config.yaml
model: "spectrogram enhancement model"
n_mels: 64
task: "enhancement"
loss: "l1"
blocks_per_level: 2
dropout: 0.1
learning_rate: 0.004
eps: 1e-10
batch_size: 64
weight_decay: 0.01
Rows from block 7 of a small spectrogram enhancement model, named by matrix and row number. Rows with one number belong to one channel. Each number is 128 + 24 x the weight over its row's rms, rounded and kept within 0 to 255. All counts start at 0. Numbers have three digits each. After the name is the row's rms in percent of the matrix's.
After each channel's rows are labels from the 100 clips, of 14976, where the channel reaches its highest value: "responds to" is what is common among them. Only what is clearly more common there than usual is listed. The data: notes from a synthesiser with random patches. In brackets: how many of the 100, against the usual share in percent.
# convs0: first 3x3 conv (model.decb.0.1.convs.0.weight, 192x192x3x3, each kernel summed), inputs 0-95
# convs1: second 3x3 conv (model.decb.0.1.convs.1.weight, 192x192x3x3, transposed, each kernel summed), outputs 0-95

convs0.187 123:091120092059131137120149119099104142162136098159142118152132133086106100091125140088086116167148130129142103177148142121106113121126122119138128111130136151121125119174118114140144123127123103108135128130113181110129092079108142160096145108124137124141101120131143124121092135088101132122
convs1.187 147:092098125128139129178142126103118184141107151184113079145070123141124172138126142124125152147119128120150088143177107104109090119118133165142116165178145135113159134115141087162142171114084119125161104131122150114122096109105169149144113123114158117139118113129127141095143168125123137109
responds to: bass register (61 vs 22.4); pluck (61 vs 25.1)

convs0.111 093:125186070159111122091097144143151142142092135119117094136111065137124140096145107081079102141094139147108161130113099119120128161116116131129095104087132148112132143176132098130096120110167137117122127092110092148116148190129092167127113112139155108104101135153102155137114108142115137173
convs1.111 119:128092110118146112181151129102123175116140098187144149134105144171101143123110146152139143148139157094106076173138170080158097133143130123147124170171128118092139167065108138180133183176144117127137138117125101125163143132097110143152106128107118135149131118131128125099128146147116111101
responds to: square (26 vs 10)

convs0.89 105:121104113136173127117093131134083120119158143108129131151128108145106163072139115122117085091141133125122120093132119114111116145069160112120109124124105110123146160130078093130125158119143097136122137125107160109146145112090105106092104147104107165122072104119146143102132123105126130129
convs1.89 098:129147162144077119117135142127160107123113121125086098120123131119169095139134120090153143113120171115160143086101122127111138100156110125087153115103137111134123102137129119143123063125132154091131191130108174150105114135149170130116168113123118107104150139141093126141114169101072176125
responds to: drive (60 vs 25.5); noise (35 vs 10.5)

convs0.1 116:188109181101131153111133144137096135117119127088137109127125151164162133124101119132159146154095172112151191147085116122136146162157146172149094104123115134114073101158087149119123115133150120112102116115113142119146058115131138134095102082108115154118130147140152133125066113126159159128
convs1.1 133:149140119159170131136095134099136121127148123184128114156120158167137153146142145130120118119146149090096079131137137132124127131175132117122110170134139140113163169119108095144144138109149155103145162135130162181108133131102130167140111101070140098130122164126142168083161116124149089120
responds to: pluck (63 vs 25.1); bass register (55 vs 22.4)

convs0.106 064:115098154114137154112126137157082150124104122139120114108159132116075103164154112142129111124149144116160104095149117099131122128076084183119091136110108147131138121141112131133118150155121108114129092140135173131116131120134130109137133084136159114121105161160139148129160060162116100118
convs1.106 061:167085121114146120133141120146134167188128123162133120144100141152103154120141114126142140149135137155095091111111172098141067113113122137139121105150132140114116147134142092153119148135144092121163111133131172120158099165140040168175131141109158117138121135128115134075133103114154195079
responds to: drive (70 vs 25.5); pluck (61 vs 25.1); noise (26 vs 10.5)

convs0.6 086:160101166109162133128090119097098153136144125143169145101133093117102154114134130126127120128128109124139134151129119105068148132122098115089142109141116112105109152152120117144132110122143091077111166141105146117117125140117077129082133195133117149128089166078119128100124122123109165101
convs1.6 091:141137131164184116121123144130163134122092118103116104147149140105149147131155116135100142096125116116161126102122132111122084085070129113087133099122093099118137110163090123092111095102105090112123115131116093097113130153150150111120146136100146109082094070136110145091134105119095128125
responds to: triangle (29 vs 9.8); square (29 vs 10)

convs0.121 105:140152136099058147113155158127115126110091126119127102151117051128152127150116137100140120121095170101096121135114134138142126103120126111129122119134111086152135122127064139085133115117071100161132119102103103086141111132107092163170110151102137111135118110129122120089130118130148061096
convs1.121 152:124101184134154125115132129088156180112120103112084115109140152135129077151123143103118164179139128128185147144158171105143155119062116090119149165078150094154147115100119126138143132160154125147099108150134112111157143156120122137145102148120098101143124105088145119109125142126092114117
responds to: narrow pulse (36 vs 9.9); noise (36 vs 10.5)

convs0.65 115:128167082109136112072133135098165156136132120145135129117131053086124102157102132148113068113119122123153109107143131133113130122103085083088128079086133107131124135127119088085135095143145169117133152123161099174078171149131162148142142144112152105131136148136096069117134115140137113135
convs1.65 125:128104097160136115144130132108138135107127154166117126173107148124128160135150116130117099118168136126042127113119126104168139146129139136139118178159114126111156156127131110161122164129142109168116124135128119124107086137123090140145134113120139103109125126134147206125176133146134121145
responds to: glide (47 vs 22.1); high-pass (42 vs 20.2); narrow pulse (25 vs 9.9)

convs0.165 094:100104062159129150135037132132111118101141099145145093146092101115144125087137099121109104103117129138112117116141119112123115170094119115166067151116121137099159106116139122136089149099136133154122061138135105118055136132139083104135097048131127127101146150124124138135107117141118102141
convs1.165 104:125125123094129089114114095162115117079125092118159150120131139130126134109103098145155130108129152120140120150134128098129104088138116182148167108128092122159110172140140132136097114160079122066138167106164127125134144125142161136122116117133135117119095093144102108148126090097100139121
responds to: swell (61 vs 25.1)

convs0.100 092:110156163105108134137193108136094114151104101162169127109117112126128147110123137154128174124111109110092077137099088127136150133158111142143158130133116139093084127106131140113137082105129142144140104109100092095153116089128164156131114142106105141143182142158156113119113098107165114124
convs1.100 095:109147141128139115160108128168111151158094127132163074130122131137128136129154122105114151154128123137161146124143107115111177154102137160135135168145094203119138128130162125103121131124118122183190052140133132095146089085126144097159128123117148155115108135119123142152141105130140114108
responds to: narrow pulse (34 vs 9.9)

convs0.152 121:120130131104134145089129104126109129106109137111131105131128129136076130110118161134140130174077156096116136169107091152145132129166146136111132088089122114128094112157121152123162121123072096137119123111124121117150134120093097155149139142103111144164140083130136092117031148148146094124
convs1.152 090:119095144154103135134129130149148101131134108118124146129163120123127107174159164114130156111141108154136140120143151075148122120135113124137150139119081122129151136107163145091159103128153108122114130164119109110132159122063125090125109157138137111116113162092109150150165123121100133139
responds to: noise (100 vs 10.5); drive (69 vs 25.5); pad (67 vs 25.2); filter: no filter (40 vs 20)

convs0.22 105:105120137119119113127113130108111146136102153110111160163150083130162106137137138065057152147101122105119114156141148139154124129158125159117108120109158102042143128130099134137124064140164164149123086133110098116147127112125092139156091122109140135133151119120144101112117148122135082139
convs1.22 098:105116124135096141196147121119126154141126076168139086155093143113114129139124154137135163141120167144153102173130153121099086128114105130128134159176145155095151113131124140111141175150105116165151095126160130090154124100089150152132100159137153147139146097106140140130145146118166170063
responds to: noise (42 vs 10.5)

convs0.103 110:113152109123119124119114126124117125144127120157161097149126133129055132082051117154114123133162133124168090120112080118134139125122162153134161126130084137126120140104111143122120142128140134120095119059158134118091118114118129162142130156134149069120129133143149117136141128155169138113
convs1.103 066:103122145141155164099147113155130085087144144095160109140121110113120103160169143100159138133138125089159129125130128146083091163138111136134163087102164126127146098134139166084150124128151134120155134157133139175115114147108108099079144119065126143139089135120061146110153144103085152148
responds to: pad (53 vs 25.2)

convs0.125 105:112090106124126147130081115115124123110126085149123108139093119114161119119140104133117125110153144118087109112111118108125121157113087106154019124116113125079144095108108118122090152114127113122128103120109111132087105137116073128120097046111116131100120122098125135093133140160128104135
convs1.125 091:096100108092130125105113141120114112125104124096122106082131110087131101085094099172151125133112156154179136127113118107126113098106100136136117096127101119129081129132124103138092114122069114104100177088130110082090136109157125134108126102149134152106141131160130081123099119130117123135
responds to: swell (60 vs 25.1)

convs0.169 072:173108150119131147130147128104122132127131164134098130110146111137162134124142122090141127118084121111105163128143113132129116130143131072139084141123145096082144126143151148146138129120160146117103154130123102093150118128130068149109084134121114152134122165087157097103073125128177117121
convs1.169 083:144092140130125155156099128149110108111160073126109102128126130108119098133133119133180148130132144144145126140112138108107088134078091159125155169197107163128138125160103147118120126121092098143102105125149156089102128123138111148117107122123180145103094110116140148075153113123183165124
responds to: noise (85 vs 10.5)

convs0.101 108:154136087072116130103122116110104109098159131112126101096146140113105111111115120086101107151101137106115102139107129124122145117151091059104144092101125124131115157149141060106110100104110146093125124111125124162117145165115129109147079132113111111112150118143106078122130123151105126129
convs1.101 118:155100101159150127137160134135141145146136147121141096159162126158147181138152155128075117121141123142099113139129115159141129137094149108134116128133180120096157104146111126172142155109111122130133107132119148118125093127084067156085146149131113126132124123118192176121163130143164121150
responds to: pluck (63 vs 25.1); glide (48 vs 22.1); triangle (34 vs 9.8)

convs0.182 085:118156116115134173130118130116116130128120126126154086124145113124066124086091132120100139135171107116106107137115129118138144102100134155126165133126088124068124099141160123136135132149117133131142068092095120138125111176148166148119147156115158059138153135162135113153156107149161138112
convs1.182 080:101149138123138097114155130133141104133135146116140107139134110140152107137134123119128147100099121168133158116112105123106119139107158162136134093101132148132136120149152141101118123129189177116153117126130088123144108135128135140128130106137159118117071130143047136141131154067089178108
responds to: noise (69 vs 10.5); pad (58 vs 25.2); drive (54 vs 25.5)

convs0.171 113:120133083075109118095116098112089128094119135116114096139143124125077102116131154078091115167098157097102093165110111149136144119154111119118139083102121100149097109152147104127147110129059102139111105138097120123130121122101099143178138146103078125150134097139141093123067138167117104119
convs1.171 096:147095143161103106158132127136147141147159125115120140140151136152119150174151174107104164122150110146142122154183138083122132115124139130143147179120108134123172131102146108136164123140147129118136126162127129118148144123044149111106091149156129108134119122091143165154174129111120116132
responds to: noise (78 vs 10.5); drive (64 vs 25.5); pad (57 vs 25.2)

convs0.143 096:114107108133106122080079129125127111137109130127166119059122147126108095136123133121111101154104116132149146135102146103127114125139101121155139079105098111120110114108118139134124138151121127086147140118115097137115153110126154133132153140137123121120157119120117116152102134174121106102
convs1.143 081:242149132139108064159144160113161196127200160074121175135186142160141136131129120119097133121158123132101144115107119112125159139140151078127124150123131108123125129116111123127112129126168116121115122132147096164157130154134083123146149132143117120098124123130106143125135159137129106097
responds to: glide (51 vs 22.1)

convs0.96 119:099095092135047122126093147111126117136150134136155100123132118134155124086126076126128122106135135101145098100150137121121126134099136128138143131114087124107140135128144120131065149152128112125144091120122159113147117132122127156149114057103132134071124102099139120103166127096104109128
convs1.96 080:158138083107093136138128101148122069102186124105147152127151146148160144098114104177107122103111167124061124128125130144176118115156114160124106121121130133156103146125140126128094110123132185111133153100148154135106116146134103143114128114125158121130130139172130122162117102105121129165
responds to: bass register (51 vs 22.4); ring modulation (34 vs 10.4)

convs0.116 109:147090082151123142114162124126114169090137131143117092140148107133093117114130083083125106150137120118140088084155105066136099129099123118122105125102098091089168129115084148150097146117142131118103131108139120154084125121110126119122134101116141099097107137105141170115155095157125100154
convs1.116 066:106119145121124066140113132125130130140140116111133141121107150143151106131128134119111129146124148101127110133113129087085121143127076151112145117146098166139114166080150089087138142149101153127158136139135079116121124112142172111132093068106137124151106074126071124136116133083048136101
responds to: swell (72 vs 25.1); high-pass (53 vs 20.2); oscillator: noise (29 vs 10.5)

convs0.23 097:150123118130134134077119131138142108110096127112120123146123128134113106127144153140147142171097163115173157141090162155134105124145135121131117061064146129143092108123133140139153109152128118121119126170140122159122146120109118067116127131093081151149127120115112103138059136147111145152
convs1.23 074:159157122137098115138104120146116063115143088079150139130169116112142137145122129154121128105115161189116154115129126155126139105106109129152125121125132156165146105143151130103126119093108166115094174132158128100088127118090104127100122134177096110084125151113141153150156106118136140147
responds to: drive (75 vs 25.5); noise (56 vs 10.5); pluck (53 vs 25.1)

convs0.167 098:186102101135148094130145129119141112107097143151106117161124120122096154135117133118138126124090100120130129116143120138131130138138143119135107125136191140147133129099099135132149078102115174092119087143140128139113136098122125104110139125124108124141067134086094151099120122157080089104
convs1.167 091:086105134116147161096113113125110060124102111131141107117111109112149088132138126152121108104125137136151131122127170144119115112130127109150122102122133124116124091153159125101126133117122126135106172133116143139065124162118133149060119105087116134098143164111138115107128154136113136183
responds to: hard sync (38 vs 9.6); narrow pulse (32 vs 9.9)

convs0.190 061:091078124135151105105107094139089133135154129137087113070138137147134149170131153118104139095143113080131082090140079113074125137117125117124166105100126135091093113111167149125154134098145142116123118111132202135081088129142145157143098102114105160151144121114162137116123142137155115123
convs1.190 053:115160130114149111125135129149111157148046103147178125116131111148166153114122111109154082140137125125103153106088136124155145090128127174142141121115109129126107118102148139147115080145123125105181116132102067140133127035140121140107130144119135159136166123138168129154126100133140104112
responds to: triangle (26 vs 9.8)

convs0.115 076:074100160124136149133182151159095112144134116153121113112099159145118140144152135144141194127153151095088082101104101152107172088156174162140141137127124134121099084108140121142139123124140141112154111166118131131194102095139147156098109123119068122138148145101122121151135120097153117109
convs1.115 074:100178124134169107149148109140114098149128083144204089141133131149110135139142128117140141106118127180132114118140097155085151122080135192133120122150091177098160154166153123115134144111108150131147104138152140150110126123126124107165115101127088128130091170134103148124147130127146157123
responds to: gate (83 vs 24.5)

convs0.85 078:148166159084158109128157058146139152148125129123091117113155079103085132166102145100084138126123185123107162117097112150129145063147123165122053137149133122101125098128131111126147111133160131108114144125124103179152130104114150116101150104131144118142133149141123132134111128125113137107
convs1.85 089:123090133104127107181106099122124110091146146103125147134156163125126113129121106153122146145144156119160141161158128110175143100147088118195147158126126102195140104151130109148103135123112132156105152118143160099108087111105130102130128126134093123114166121138134130142138174110109160134
responds to: gate (88 vs 24.5)

convs0.140 102:124131129120130164127107130130172152116128110149118165176147090114110118108123124097111136130123122119078172158117106105137154112108176143141164117121099146147122115124142189113118115125130109108120107179128148095108064086130126135106167107110146092119163131133108091137115051137130077106
convs1.140 140:108108117112178108172151120063130184121115142184107099142098164132139128120097133158104141147131134143141093171153153108111119102123126115155095170160143098097148131110109100183121171135148132146120127109110085132117102134110142164164089118069151133130154129147148127088128176130125123091
responds to: bass register (65 vs 22.4); pluck (58 vs 25.1)

convs0.98 078:117118124128158146123152109105147132138107117139116101057136138140106116150106121104095152081137161099128122177101093106097122091112156104138133116148153137153069101124163137127108136163169142129134127143098118139122131128138136127115148150128099119101167162096134117056155117139153130134
convs1.98 077:181122110130132099170118119157111106076147083096150135119149148144116147125123127134167149157140167156115131147146122141112120136142090136134135182109140156145137118187119094145121132128101148118156165122166138130129119101108145129114130123111169141134129142156111146103140093121144140115
responds to: echo (58 vs 24.6)

convs0.68 094:096107091148162179090158060116114164112134146154137102130146105139148095147135117125143104137155150129096129104135114119116115147111092095145067099092139123119165077117103168123109102097162125103120144113110113132059104151112098125130113094117114106119123153129113209109151161168123145156
convs1.68 107:107114114085187140161119131139095121091117100130158144108151122132107091096093117178152153159122133127166120168131151126177144128125112111153110146150153105135114126106116155150102191160108129158113143092141106098124154147129151110121104136136098154120146173157115087134094135142080108152
responds to: high-pass (62 vs 20.2); envelope: swell (53 vs 25.1); noise (38 vs 10.5)

convs0.4 067:147111145144150127134079125132098154160104145115134134129104108110124147132129123080110120069124129145150154104141090142134133084110136130153142134153176137087085125115135105122119109148110132100144108099107145071150131146142107118132163163155124144123127108050079142150146187101092148082
convs1.4 071:175086120112162162123130102131090139088156104070154133125151141104115143115128114140138129137142125098133123142167153145117102124157081134165165124102125084135141138166139145118116114130080092090096122117132164156141146142128088149116160116042163147133136124135142122115154088142190116122
responds to: triangle (44 vs 9.8)

convs0.95 114:138085166090105169121097145137066145150126132131129104111124115140075134088121147131135108096172166121122145163111094150111122106134138129132165123145137081172103104151120157111143157138099106113109133059112104072153142124134098127104128132118152146146137125144130114127125124155140110114
convs1.95 117:145117173155119101148141125103158152192130136145109159130131163104135134169152165077119141143133094114160121149157134086131149117102152123149144161113107125085155108087118116149158092137163149095147142160106112180136149113095148160127111112135130097144101107077137150149153153087098100139
responds to: bass register (74 vs 22.4); hard sync (25 vs 9.6)

convs0.16 100:097095120136166171117128100093102154119124147160144127119131147135112133134092129129133134116170163108090115121131144109125112079120113090130076107101092114100131115135124135144130132142144128123131124106102170106126093162121115141143075068094087074131106138122137165089177148153120119163
convs1.16 105:190166146107123114132119157157127109111194123055105144082155106144129081101116103122137146139107124135167161094104080128152151160101141132098136118106136131149082132117137151106101096142125144093120139108131127146147141120168124110135171113154116140102086112148083081150087142136108105138
responds to: swell (63 vs 25.1); high-pass (43 vs 20.2); noise (33 vs 10.5)

convs0.37 113:106076151113118150089102120136107119108109127100125097106130134137119129109113155140150139179071168098118153161095112154151118143156133130125120083087141131128077109138112141119149114137086095121133126114126129105156154095103096112137112139106110137152118092129115103130037140167146109134
convs1.37 070:145113151147103162104095157103146128138130122121085157106149096093119101162135162119119137095118105134149135108128143106119096146138120067138126110097129095095139103128111159102153105107153077121072112151120143137123163186088088107095167143101143109087141174088135122114131129166123109150
responds to: pluck (75 vs 25.1); noise (44 vs 10.5)

convs0.28 091:150133081152138103098055151138167152137134138112158165120151043112160142098116124043093100141126164138168160115158120143101160136122112131112112115096135110105101138101124098133121085109150137141154112124132137130123134121128094113130122114133126158124115113102152134136115153118127147139
convs1.28 090:109077118113146097190159120145125129080120080161169139140118185114087088125116121163172152140139160113101130152128132079145106144105088128141139167159094130129136179118122157126117164164101114113108145113130116111134150139124101088142112126133120144138103092136090135102141187137128128125
responds to: narrow pulse (38 vs 9.9)

convs0.94 120:120142096104134125083119113120133138092106136122136107124134118129098104107133157128126117172083159087101121153103115164140122129158122132111130077082143103147092109137127107133161117125057107128136116129116116122137144117101114141140141134096092151160147080145133087112055147156125097116
convs1.94 081:120075141152089110136106144147148124142136115115126157122145143125117127174139151116113137108144107138120147114144135067130117105135116132133149151114077127145157146094179110114154118132140128114116137159125135115129149123074131087118104129140129100104122142097118156173165127119115135133
responds to: noise (69 vs 10.5); drive (66 vs 25.5)

convs0.139 080:157103094125181087125100138133132138135163118127130124105166113124175129138114140087148091113133140133160136121130131108137129098118130107128096114140146103124120176094141107135149126120134140088135125167113172141139130125115119116094132179159103130136128131052136109138126155130120161100
convs1.139 088:044106112139158171182139137092116126085096110091119090122094139125102118119146111160138160156122143086122123119157142121126101109098104150114120158154101093137135127126118143070117119123079142123113176121104128107089130120139146103110135132105128132116113104142128140092145132133095106189
responds to: triangle (47 vs 9.8)

convs0.26 087:129097126111132144124134129123117154120127076142138118119146152131127092166107114131065140139120156096080087124104131110154099158119101113124057104097113115111137127121095056100102133144106083127107108125110149115127083141113142150098090094096113139103138101139145144103154144146109101151
convs1.26 093:154119105138116106136119144143140129153153117092135077096150120166109152103118127135113144140099138140173118127114078100115148097110101139087113119112158174078096107126115110126111099098157142126149100102147137087133099066139101140109118122161131156107126121175148121145111114113167114103
responds to: drive (58 vs 25.5)

convs0.72 125:133073095140105112121109114120116144129140115126128109132148102117143114081134070112121124112138138083144081085156111097112135139070126146141128122113079119104149144126089120130070135138140135115124123121114153159125108119092125144127121054087118133074141114087147149089154102125115111139
convs1.72 075:143134110109106116103110139108144140144128141136125128134113164131134117099129109156098117121127136064105139106092121110136110133127101092108107107103129147132092151094127078106105111114132102133156131110141154127103128135148133082105162110060117129137159124147120111124099096104119124100
responds to: pad (51 vs 25.2)

convs0.52 104:119139116131113139073104135106137112152114130149140130121127095081070093128101147170113098107148126112146137149112134135065147108136119140142157050103104106170072129137151130110134131143120098089095115120137132130109131136117131121104153103118137121136149130135133078140128165153143142118
convs1.52 090:155123107156153134130134104130149091112149153123148144158180151132137167146162134131095106113152126141085125117128099145170156131126149114162120126126150117129158120126131126132132116091144141131111124148117125134115086120091061100128117131127062111116115135119156181138175121135110095164
responds to: inharmonic FM (31 vs 10.1)

convs0.77 118:108156118110135124075131126079117134118095101144109134108133117110071075133111133144109088132135113105128121093112129136109117110118135148135152068086140094169069112094119115122145104124121121108095124142091102136098149103118178126128154131097112122136136130131124073125116115142145137120
convs1.77 110:090100121166129122167135134121148130116127152146139117151121157137145194146167116107084103098155158127076129098125110111130130101125118155131122159165125135110160131141145087141126139106128153152159138153125126122120063121123101135129132118143118101108121115125148197142173135097130132161
responds to: harmonic FM (28 vs 9.9)

convs0.93 114:101111100118116079115114134115112122144118121153139094137136146152056134107080146150146127145150143136150115144134070148113148117131140127131150117121088104156122117128134150140144130092127116103116124100129126134080140092141107137149143144145139132143087140132140128147134138179159092109
convs1.93 071:094094121145160177144139120152130094097150113109171119124143098100134126147158146133139148107124147103142105133135167178110105147160124115118125111149164127080147103160133167098143144131140156151143169144112141175112152157109107136097093133099105163127121141127102144104146159125133138170
responds to: pad (72 vs 25.2); drive (71 vs 25.5); noise (47 vs 10.5); oscillator: hard sync (40 vs 9.6)

convs0.57 090:124101126170126161111144122154117097125134119141141114154107134105132042151143113096121064125132150121072157117145125127111114164098135106154150136113127139109190115113098113106108139147142134126129140130142147146129110099113105088102096134115113143111157129096135139115180144179145107124
convs1.57 123:119142108098130092135109127162110129101128116121160105111121134146159132098086076155146148126103141140152157139112105119102112109101134180135148111146121160155109174144186116132079143118120140131143139092161108089115131139165150116131113114139142123100084102181086110166103120094100142139
responds to: pad (66 vs 25.2); filter opening (61 vs 19.9); text has "register" (57 vs 22.3)

convs0.56 121:106151109102153097091133130096114157101088111132120151118121103121125090117134120138123106148105125101116133068104135134140086120131120141130136092104149089155102114065112089119138106102097131120130138134102084129108168090124172149114134129092112157131146112163116075114098104147135131125
convs1.56 111:083084140162122109159116144134156153127113129161137133146111174129131160153155112099099102104173144121087142102124125075125129096111104152122134175165097137136159152119146079154125147126127135163149133154139111119126088128129131123137118118148125088106125111116140193142171130097131134136
responds to: drive (65 vs 25.5); narrow pulse (28 vs 9.9)

convs0.122 118:142146048138126115083101122098151110116133122133151118107096092076094090137121155155090083143126126097124083147137141148083131131120090053135134070093115112172109151148144078129141124130115154106130130114143118173084159161105132118141145131093119114144133124151121108136120139152136143123
convs1.122 109:129080096155178108147139116129136125118130145148148153148139149138103163146138153163090126120153127125087110143145156101151124105148139117159099155146121095125163144104135105154142157134139134132129165131101145147110114145071092126144111130105108119126126159126144176132168151146124133138
responds to: hard sync (63 vs 9.6); drive (54 vs 25.5)

convs0.109 078:115091120148151121104147143145133128135119131136128127128161151118119119123126154103115052091114133107155111136136120124098122096069134100173128132136156133135145164125118146069149134120114128125155138123126189120131131141127131116120105112117117117141084116073127114101146174108106150106
convs1.109 079:151122146122126155178108122134119093116166077090140134131116161128112106136137098134173146151127142167131163115123135123092094116143118161153180140142101132165134131162155138084109110140116170099134165139133138146101143108149122155122128104153177121109102164128098144113148158095135161113
responds to: triangle (37 vs 9.8)

convs0.45 112:102090094111135115125100114138126132089114120100150114092155119131163055091138143142133131182063178113102151142102137157143120135171105126121126116115149113139103104141142126120143117150084098137171110129112110098157168128123116107148047130104118162147150126152105119114109095160109095163
convs1.45 097:105084164155138135131124103138142105136127114168126148148156124119107103185139167106131142132163094090151115148165150078130116130099149116140140167131103119142167137109116147125172148150144098132118113170132142110109146147080129104112115143112127093145109147063130159133164135123104134098
responds to: bass register (45 vs 22.4)

convs0.13 121:141135144092106124149111181110100134118143103129114148120103126122142116126135139094114148124120135113044104108112129124122084123091127133000139151132123121108160157127149135138144131128071125157124035106127141110137091125152135116174106149123118126144086102130139136091131145107136111137
convs1.13 128:145149143125120116127126091110140094106152105092136092128188145165144128130129124122055151157114155129159099148147131125107128060078093156090143137120156099157120121116138104060123107126140150137142072133136133086138103091135096132154065151146119116128098146111171124132128079104080122089
responds to: pluck (66 vs 25.1); drive (53 vs 25.5)

convs0.160 073:146152096169182084116113135124125145170144114116114128107154119130167125119089120075136080093140200136161135137138144089124134129133083104106110107133118119107105152108145111116123091090098123119145144137142150145154138127130079116093133167147114144123110121056127123119125146113132147122
convs1.160 100:060118125130180187160134120126106105098137088110116135139111175133105105131137118151159143164140131112124114142157123099132120155145143147137157170161086134147148167136127160050126146143062128150113137139106126111123163123133124108134098115143137143133104081122102142094149148152108091166
responds to: triangle (37 vs 9.8); square (27 vs 10); pitch class: A (26 vs 6.5)

convs0.150 108:130110065135129141107117111136113141117136126135126125157146098126116129078135069123119107128109093100111093062142107075122104144083118149110105115102112110119169086128110128124086140106129118118123100107132112123119136128102094121128121093103122120091104129130156147100132084151123098144
convs1.150 083:101097147109163127124156125068148178138125146157102109143098175141149119127106117122081102141138130136116121133130147102087095129097121120125138134142153101130128147075130098125127154131108121145125103130116091144107117141154109152116073094084148097150140098118127115084118183099082134096
responds to: swell (65 vs 25.1)

convs0.181 116:125151035120126125083096127125151126107129123130129099121118095099092077117135163147101093163120148094111097152122137179099117130138099085127133071087138107170097134139143079136155123137097134116142129117128118146104161135107120118136139124097103136156147103153123100125096131159126133110
convs1.181 077:122052111153139105147114140151138117148154123128150167121154163126106144151129157150099136119141107139095131129140140066137130097143133127142120162132079115129158161092165113135145141137137140117116156134106156123111141123057089105136093114133126122115121148121135168161166145127130116138
responds to: hard sync (57 vs 9.6); drive (52 vs 25.5)

convs0.119 098:175117172074168152113145129085143170155149122119119116182119102105181159114109126181133179166113171117090148146091150122151141116161124109147152087126144154116118134150115090137125103139126123151125133153126135162094151083138143109129143135105121130126147141160118085136109098113132102130
convs1.119 104:121121143137101115160125123128120143145107129138090064158103102137164152142130110116124162135130128182148133126153134132117094119073142152147154148167129108162157123155147079140122141092044117107116120132132143091122091135124132151141139162161177085106098113108136160115158099142121154090
responds to: drive (84 vs 25.5); pluck (58 vs 25.1); noise (34 vs 10.5)

convs0.110 110:122123100124098088113138121113080111099112087127163140137134131133090101104135148133117136148061119114121123154118113128149158107143131123114090109107151143118105120109116119120135074104126143103112106130112126163145167096105149125153121124112133117136091096099129076114055148147109104130
convs1.110 093:100122125133160177092152127113127080110129140127137139137127104112101140145145151136122105081142140138123129130146135143148087164150129107157136105090158145121148088155134140110146150118121106113120145139149145128100150141096132120005135133100119117127128121108133147120150168109132135194
responds to: drive (62 vs 25.5); noise (61 vs 10.5)